{"horizontal_flip": false, "norm": "groupnorm", "widths": [64, 128, 192], "beta1": 0.8, "eps": 1e-06, "alpha": 4, "steps": 19400}
Rows from block 4, named by matrix and row number. Rows with one number belong to one attention dimension. Each number is 128 + 32 x the weight over the matrix's rms, rounded and kept within 0 to 255. All counts start at 0. Numbers have three digits each.
# v: attention query, key and value (stacked) (model.mid.1.attn.qkv.weight, 576x192, the v third), inputs 0-191
# proj: attention output (model.mid.1.attn.proj.weight, 192x192, transposed), outputs 0-191
v.143:115164142157113126156166101113080108138108103086130094093114111117105133105085160092136149185134134099139110123110185086160182121139169105108173177109136137127161162127071145160116082148097119113166149151180083154117151133163135116108095123111196135116094137129104109101179123137092134118170107126110130099127175165169146104164186126151165115115172187103119167124144136102121082171147154133140109125168176153073118076156138174142130131113161070109109084120120074074208171113095109086100120123139090106116163115130109155150101104127113082103167118106102117095105177103192116105
v.144:116143110143117143163188122111061069150106102087133126104107109116128116084070158105114150167138158109146115123113164077155167135139188106123175198122126128129160161108084177198114078129092117139168155135154080152105151146158132113102061120114194150099107137133097114083172109105090106135171108130131140127126144178139148103188172107167174124103195169124100182166153156070122082162163168125130087107222158150086124104151112166143124128115154062123071069114133069053225190133086102088113115132144081063136175136109087199145125110145126087106169133130099127090085179090186151128
v.145:148108072116133156174146134082063058136071113081164115119129098054111154088093132149025136135169173124143146083067129073107122208148181151146142190118140119150179146102057199193098115140062118171177122135101095134161131173139161114114088133141137177135102117105079085065146085062083066094152138154183174146081132209039168116194119076100138143093197133149087185249162221087172061164168139162135086090236089158056104189149090129165117133114093104091027059081110079054183149144096110130091127124181098099134178182104107226145166098133140131133146148175079160144036174046187196162
v.146:149100092114129144145126144114120092128110130119147134141132119083129144109123122151062128111150151136134140110103104117104101170137149147144123147125126117145138127106108160151120141129099120158148112111094119116145119150122140128131117132144099144140118120116115113101118102081120089121125141147172157150109106160057145124162102094104114138109154106151109145196142179112153108123139124148129106110169093138115123191126100108146122134123094131119068103105125114102133129146121127144122134130156131120133147167116123178131156125127138151139129139164112149148088138089141169168
v.147:131134026130128149216227101065000000180020069028170113069106076030107155037010168088002153201167205082165137080057174000152186235140250121134219255090155117146218177086000255255094030149033104177233166141140021161139153195166160092092000128125255233082068135110022044000195083047017010111243116155186184128110168255048183091255185063150202146068255201135029255255192255016149000216222195151130028052255129193000111164176039199173104127094140013072000000083109003000255219158046079045091105139207012000151238214063048255162171087157154068106225137197030172102000229000255233159
v.148:146093106086143117091080147131185148135133143171122157163143133152137136142183114149128099075122125154124176125155072166109069120105079156141089089145130113121089090121191118093151169108148136154087103100088173103131095128088119137157156143144061128143157107143148124166089158121167119146092151137145111143130094080093128162080064128109085157126084064153130086122115129168127164088106098131095155113093082096182147178101117082124123114145108181151144167149113195180043065135150146161151135149129168160155088149115165088091158161143157174142092134140151153156154076146063139149
v.149:141117191119135121072047148155252222086165162189110131172150161171136119195210090174192111077110080162103136138152094214094080078129036149130060008153120137110084092160207015000136205114190139102057097127108202109135111091099124151154236132133030073164168104135184166216076151183198190117053138113095101133115107041152095158032083162098077124173021070126194033022092050207131218082076069119127199168000109086197124122091178069109135131161110214148238231143122221245000057106191167198141152116091211223112055075179192000102106148105116179151061129087192106159198070205026070107
v.150:131119094140118132151162130128100083142108118111144136119123117112134132101097140113097136136134147120145117121127132100145136147128175122134152175110117124132136141108102173180129107128108114137164136110126095124123129141135130124123084120128154151123105133124113109095139106104108100139155124135147149127141125161106136116185135112138142122110171128136104167180142157093128096135144151127131087112205127149112127149128104139133121133120130092124073089128140085081184160149104119107132118129149102088132167157105104194144139125136132119125146123148108136123096147097168160141
v.151:155110093102131142143118134093108093121074115110150126142131112078122147110121126156064135125151154136136168095090110113100109167141148152141125158132143124130162132110107161145109141126100114168148114123106120130144126152128153123128119130136101147132118103119100092105122111097121090105130134144157155151081123156061152129151104087114130152114156109156108142193150196116157105136152117151120115091183090136098112178130107109154109131133107124113076106099106126107135123131123125151111142131179130122138144156123134159122150119135142145136139149147118156138069152085138173153
v.152:135128091124123146170156119087066069137086108078155107110121098076107143088082148129063146157161164117145140100080152077125148176149194132128157192117138126145176158105062183182102101139066117162183131139136087145140142162154152110106087128128160158119098128112086098075166097076088091102159125145158161136091145200088167108194150089126152139095195156137093185204157189085153075171168151153140092093211121157058107144155113148166122132112120080098050065090111067055207167132089108118091126127167092090128177158113106204148142099133132113122158144147087149119056182062197175144
v.153:133113174130134130096076137159200203087187167172114127149154159135128120189180088171148106083114087153104113153134105192088098114132059144131072029144104129138091106156172059048131187129187146092081105124106196103142115094108121146139208132137065078149166137110174184173085128165173170124070148120110124143135096079123087148052095165091086112170054100130176069071095071184124193090093096125139180179000111095180127147095165089107144132135092186143216201131145181220036092128186155178142137116092177186096086101153153043120108141092110172158087132117164104169182084188064084119
v.154:107154160159119106124143116155135157136149130135115122114122142177136114141122132092196136146104104115122089149164153132164155083121124101114145121118123137111106131148140111123141110132155126092123147136156116133109140105136111131127122118115166117117122135138140142144135144163130158143142111110093102096167147102200105117123166164154139105145111151094145124070116078136106136127112137105138130153106174130145136069129144151110135132130163119130170139156140117137142143117134130098143122122094120122117121094142124107141101135120114104116133103103140105108169121160132087096
v.155:107162138158109135162185105116064096139125108088125106094108116119122122099071158094134157180131140103139092135113179085159184119142185094111180189118128138134165167124076153175114074140104121115170153148176081158110159129169127115106086118112197134105099150131104124093175112128090130126169106121111133111129161171169137096174194124165172107115176188106117176130143136082119093161150167126143098130185181149076124078158135180131135133114158064119103079114135062066227194120095103083115121120135080082117167117128096171154102105126109075104173124115103109083106181109198118114
v.156:148097118102135114095083146145190158124133149177125157167145144154151132152178101152137110073114115154116155132163070178107072112112081148148086083142126119111086090128196113090149177109169126141091107098082167099127102116090117144158159129143059118142153104138151129166070150137174125146091143130135116143138088072096106153088073138113086144143074065148142084117116119169129174073098094121104150127090090102195143175093118075110117126149110186146157176151126187190043078135167151166165142139125172156144086136131161086102148163131147177149094127141163143159157077159059129144
v.157:107162115150109137174197101102044070153107098074133108088104102111116126080059171088113155187140155097148108126106183064168190134140203095115194215113133131138172174108062181203112061141083121133184159146175071160107159144173129107100062121109215150100094147133091109074186114107076113127184108131126138112127167188156152095192196110168181118097201192112099198157156158070121071172164178133135085112225173156061123085164126187141127128103161046112070054111130047041251201124076094073109114129151063063129184135111088202153115100139120072097184128125085124080084194083213139121
v.158:149098116102139122102086142134174153121129139160128142155146134132131138150170110149123108094125119149123160122137092159107087129117092155134094088135124121122101102130166113091141168122147130139100105109100164107140104125099131139146160139142077121144147113128147129154094141127160127133097144133138125138126105095099122151093079131102096145134094084145136095123115127164132149104111098133111150122085091110163133166106121090128127123140107171141145162141117176172062081131153147160138134137128164160136103141124157096107146148132143167147098131131148145158143093144083135139
v.159:125127075134126124160179123120062060158094106098144139107114110109133135080081148092086138149134159109148121122129134077153147163117190115134169208106133122137145143100090204218134084132089115150176146114129073129123132154135127118118051120128182170106098137125095093074150113084088080144177123138159148126147132181103147111206144103148154135098199147136077187207150180073125075145158164128127073096255130162100133143144084155136115127111140077120044063130140070053213166152086108085132110139157080063144173174091085233145153124148142102117167121162091151114084152073185179150
proj.143:137159117129107150117170123133099115129134131107146137113115142116143139123102153121099133127129138119117110123143121122112146112124130109140155157100155125127160104133099142133131113132123121112151121136118113119140150121161120106123106126134128141126131132156094134118129133131113147117144118126117110104123156123142126135141150140168133117111148142112115152131130123105126146111097123124128119138129162131108169115148107118137126146124152128121142111115138099105151130116135107106144145117124134124123118105137155161129144114120137120094121114136124133109126145151150124128
proj.144:163097155148143121106085155140157167102142131162133125145150156110137138212150077113121132137091096155123118137131105151117082123123133143124089113112113152121111105163143083086145175152152118110123090101131118094155091102109134150138158122148085109145124139107181129150097113166170124132129118106127134134133093113115109118135098128086088115167120120128143097112083123147112131111108096112139133141093116138151141139107115104122138128166093154148148166149134144144101126152173178129123137122111171187104120143145136139112112148112112145153142116116154115140149116149120133132
proj.145:237028175118186069113000148168224236052148140216137147146165188112099120255252006097108100093117043170158158178113085197087037157071131187095031063137104174171059079171195048057135255159155135089093083080174163072162000095030135178188178143161051084168128161061229148137107113124204097136136179128137163156194105145089095149130000127000017136210084111165153057068047071167112146079106086115156172163038063098178131162085125040134138072157034156174187251195182178209000080175169226142098112120114206254100097160133144119128103177108109157232160117097164120157183095126085149122
proj.146:188041183137185097126015159144199214067130128193118129156181158122099127255225026119121105119108050174152157152098118167110058142101131178104024060144082176137073122171182055063133225148152132119081092091176150092153023108044146176161184125133064082154126147051229125161106099143192113132119153120132170160158082139088104128125019110001060121216097095156156056074070099190102112110142097114148173151068051124169093152063145074131126080162049146164153219182149184193026099174170218145093103123131185221093120182135121104129090176121096156237154133089163117174170096111093152114
proj.147:241000171140167074077000157171220255044151155253126115193189197088124158255225000107098129122065051212124134173099075217099000159098136186078026074125086200139058071195194030023168255192167119095102028050156134041203000076023162221178233127203010075169116167041251141146074096151255076146113154094129175166164038122059098124135013114000000132225081103185168050104012105178114140086080047128169154165025080158167129169092099039111174106187006200184178246178161187209016098167238255188097144117104238255074100176153143116108091189092097212236171102089198092174156077152098131148
proj.148:149109118098145141172102112116119134120110122111130141113148116146080121150157108161099107098172108148158164125080153120110115141117120156123088110164125122144130148124110139128090161109110136143117150154150158158128106149095140109148117134099153124129144121102112124132161115079111134094123152158124158134133154163112140147134091112093135141129134108152111132108153112157129112141155147139122162110127094109113091145105147109176120086123119092131129135115126128145099126122099125130106105121163119114133133146112127108166130122140125122182117158108116156148138135083136155096
proj.149:056214104117105153155243113109091043187117110055127146079081086165136096000078219125150117126171170065141129111158163073151218112135122095160195158128158074131160157086101192207101022078100144144134203174118132180076216167185095065106043135074207164105138104192060124116174156103048156123146121157132094102125189136186141137121189146250209127060151145085102175131201129088134128149163189113101112110195156094109129105147152182131086134076211077093103055113119090087190139108045027084152108140139059025171143099104115139136157091158148063064103141152079152093122157112141126112
proj.150:182061157136149101123023149137168194076135138183129116157164155107108135240179055135112125123106079171136134148094115164116067143124134164107060085144094169137096123164157061077135206162149122115111078097145133093160050095073147170156193120160075090158123144067199135150103101141184104128118141117127161154141087135087111127135066111018065124186105108160148088109082123167131121106107107133150155151071083145145111156094127088126146106160057159153144187150146156173070121149168198154104131111129174212092128162141128114132096156107102166200146126104162112159140108126114136127
proj.151:170104162128164114139103143144172150107132115141139151115143143130114109192181082106125103115135084128150142139138117147105110136098127152135083101117122131157105117151154100112115171126138134113109143117159146114121079124107126124146113131107118114149129137118171137131119126141141137132147147138136140137161135135126106140129071135078108114159116123127133097079112091148112129103141118108132150147098096086161130135090143091142103098136104116138153168170157132154065103163129147113109104123125150157123124135130130138133117144129123116170145124112134134134168127113099156113
proj.152:176105153133148117113095138145157176094139134158137142131145158117120134216169083111112122120117093146134130142132110151103100125107133147120094112116125149137117101160143095088138177143146125105125106110150131102146080106101129146144143127139094111138129143109167132134115121141159132130139131120125134128148124127116110131134083129074089117167123127136133102095089097142114135107113103117137143147088110119147147130114127082137127111143097136151164172154153141150084112147155168112118128120122167178109109139138147135127117147115117138164140119108148124137158118146119135125
proj.153:097151127128118139134154128114114114145128130116118125120120112137129120090113156135141128135134138117126126124127146110143149123136131119129145135139127121122133148118119136141126097120122131136127145140127126146113155138144119118122116127116145132123131122137121123133144131123110132125127120127127123121118135131143133122122149128162151124115135130122125137129142133124133121137139150132120127122144132124121118123134143155125120130109147116121119103122120123123155138124100105118132124134134110104137136132123119120129130122136123113118118140132121130120124133126135123129
proj.154:098193086132073175117204112115056079160130138073142124118105117121156151058046201144094154147126178120101097106131143096130168103155133093141197188112160112106185133117060174156134072128113114135167123154094092146138206130189126100106103119139154150106134119171051119116149128116087149101137090118110108095086155120151144122147211134224170119075171143109098192167157150090139134140099151140115102114165194160078160111169111159142134170111180118108117059068108078076222162090118073107154166119135107079127131098140148154134153089127136121063103127142118129102096158156180109138
proj.155:133114134149119118110110136130130139114134133152131113150125143109147145141118119123137147142096132137110109129137108140136114120142138123120136136117116147110129115136137110112146132151150117114140093109114107112139125103129134154126161120160103121132115130121142125131100121161155117141124113111123126127117104105118123112134141126125110124143120127131146120150107146129135132124103105127141109138117140156132138128142110129103153152150112160132126134127124133119137135126163154144134152128115139155112127126148138130111117135107122152112137106135144108125117117150128113143
proj.156:152130129117132152159117135121121117129128119099139143104141119137103113162134115150096111116150101148153143127092149112114114125127126148138095122149126118142135146139101118131100153120115127134119147151136137145137120134124130091151105129102154119146141125117127128149157112105104142089141127143124147122130153155134127139142108125121140118126142112130106136099146113150128114121140157123117152118122108106120114149097144124173113098129126097129134122117130109137120143134100106102116116114146133120127140137122128138155127115138116100164117158110124149130147149102142156101
proj.157:157114135137122131108104133136127162101136136151135125143144157106137148190135102129106139129103114156117116134121113145114097121126135134118113132115126154118132100151123104092143160154145117108137085115126118102157106104118139144135155120157091119135127132114140130135114117140157128121129118109116132120123111118115115122140113128106095120151134123138137118127095126136126134114095100131142130137102133149126148129133109105130147135150107152143150147127136133134115129127166165127130150116121161171104115133146149137123121137107116152137128113118149121132131124154139125132
proj.158:135125124110135135152127123124125122127124122117131140116131120140104119129136127140116115112155118132146148130109140123120131132122122135130113119143132121138130137125120136135110138118114135137123148143142143142125124140119130114137116128109146126130136127123123130129145128105117133112129140146127136133132147147123134144127114122119136132124132125136113133114147115137127125130145141130123143121131113113122118131117138119152121107120130107130127128126131126139116123123107117122120114124145124116134129128116127121143132126139130118149125143120121144131133135108129143111
proj.159:161072143138139106113049134140156184089128139172124118162161151108125146213163073130116132132102100169122127138111117160120081144124131154107086102130102162130102117154151087083146187160149121121117083101137129095151067105083147177139183116161076102139123138083177130132103108139180109138116136111128153146138084129091112121132087118039076128176114112155145096123085127159127118120111099137148142145088103153141115140111125093121145121152075160148139172143138153159085118143177192157112137117125162190103125154142126111127105151112109174176144119106158110156133104134115127137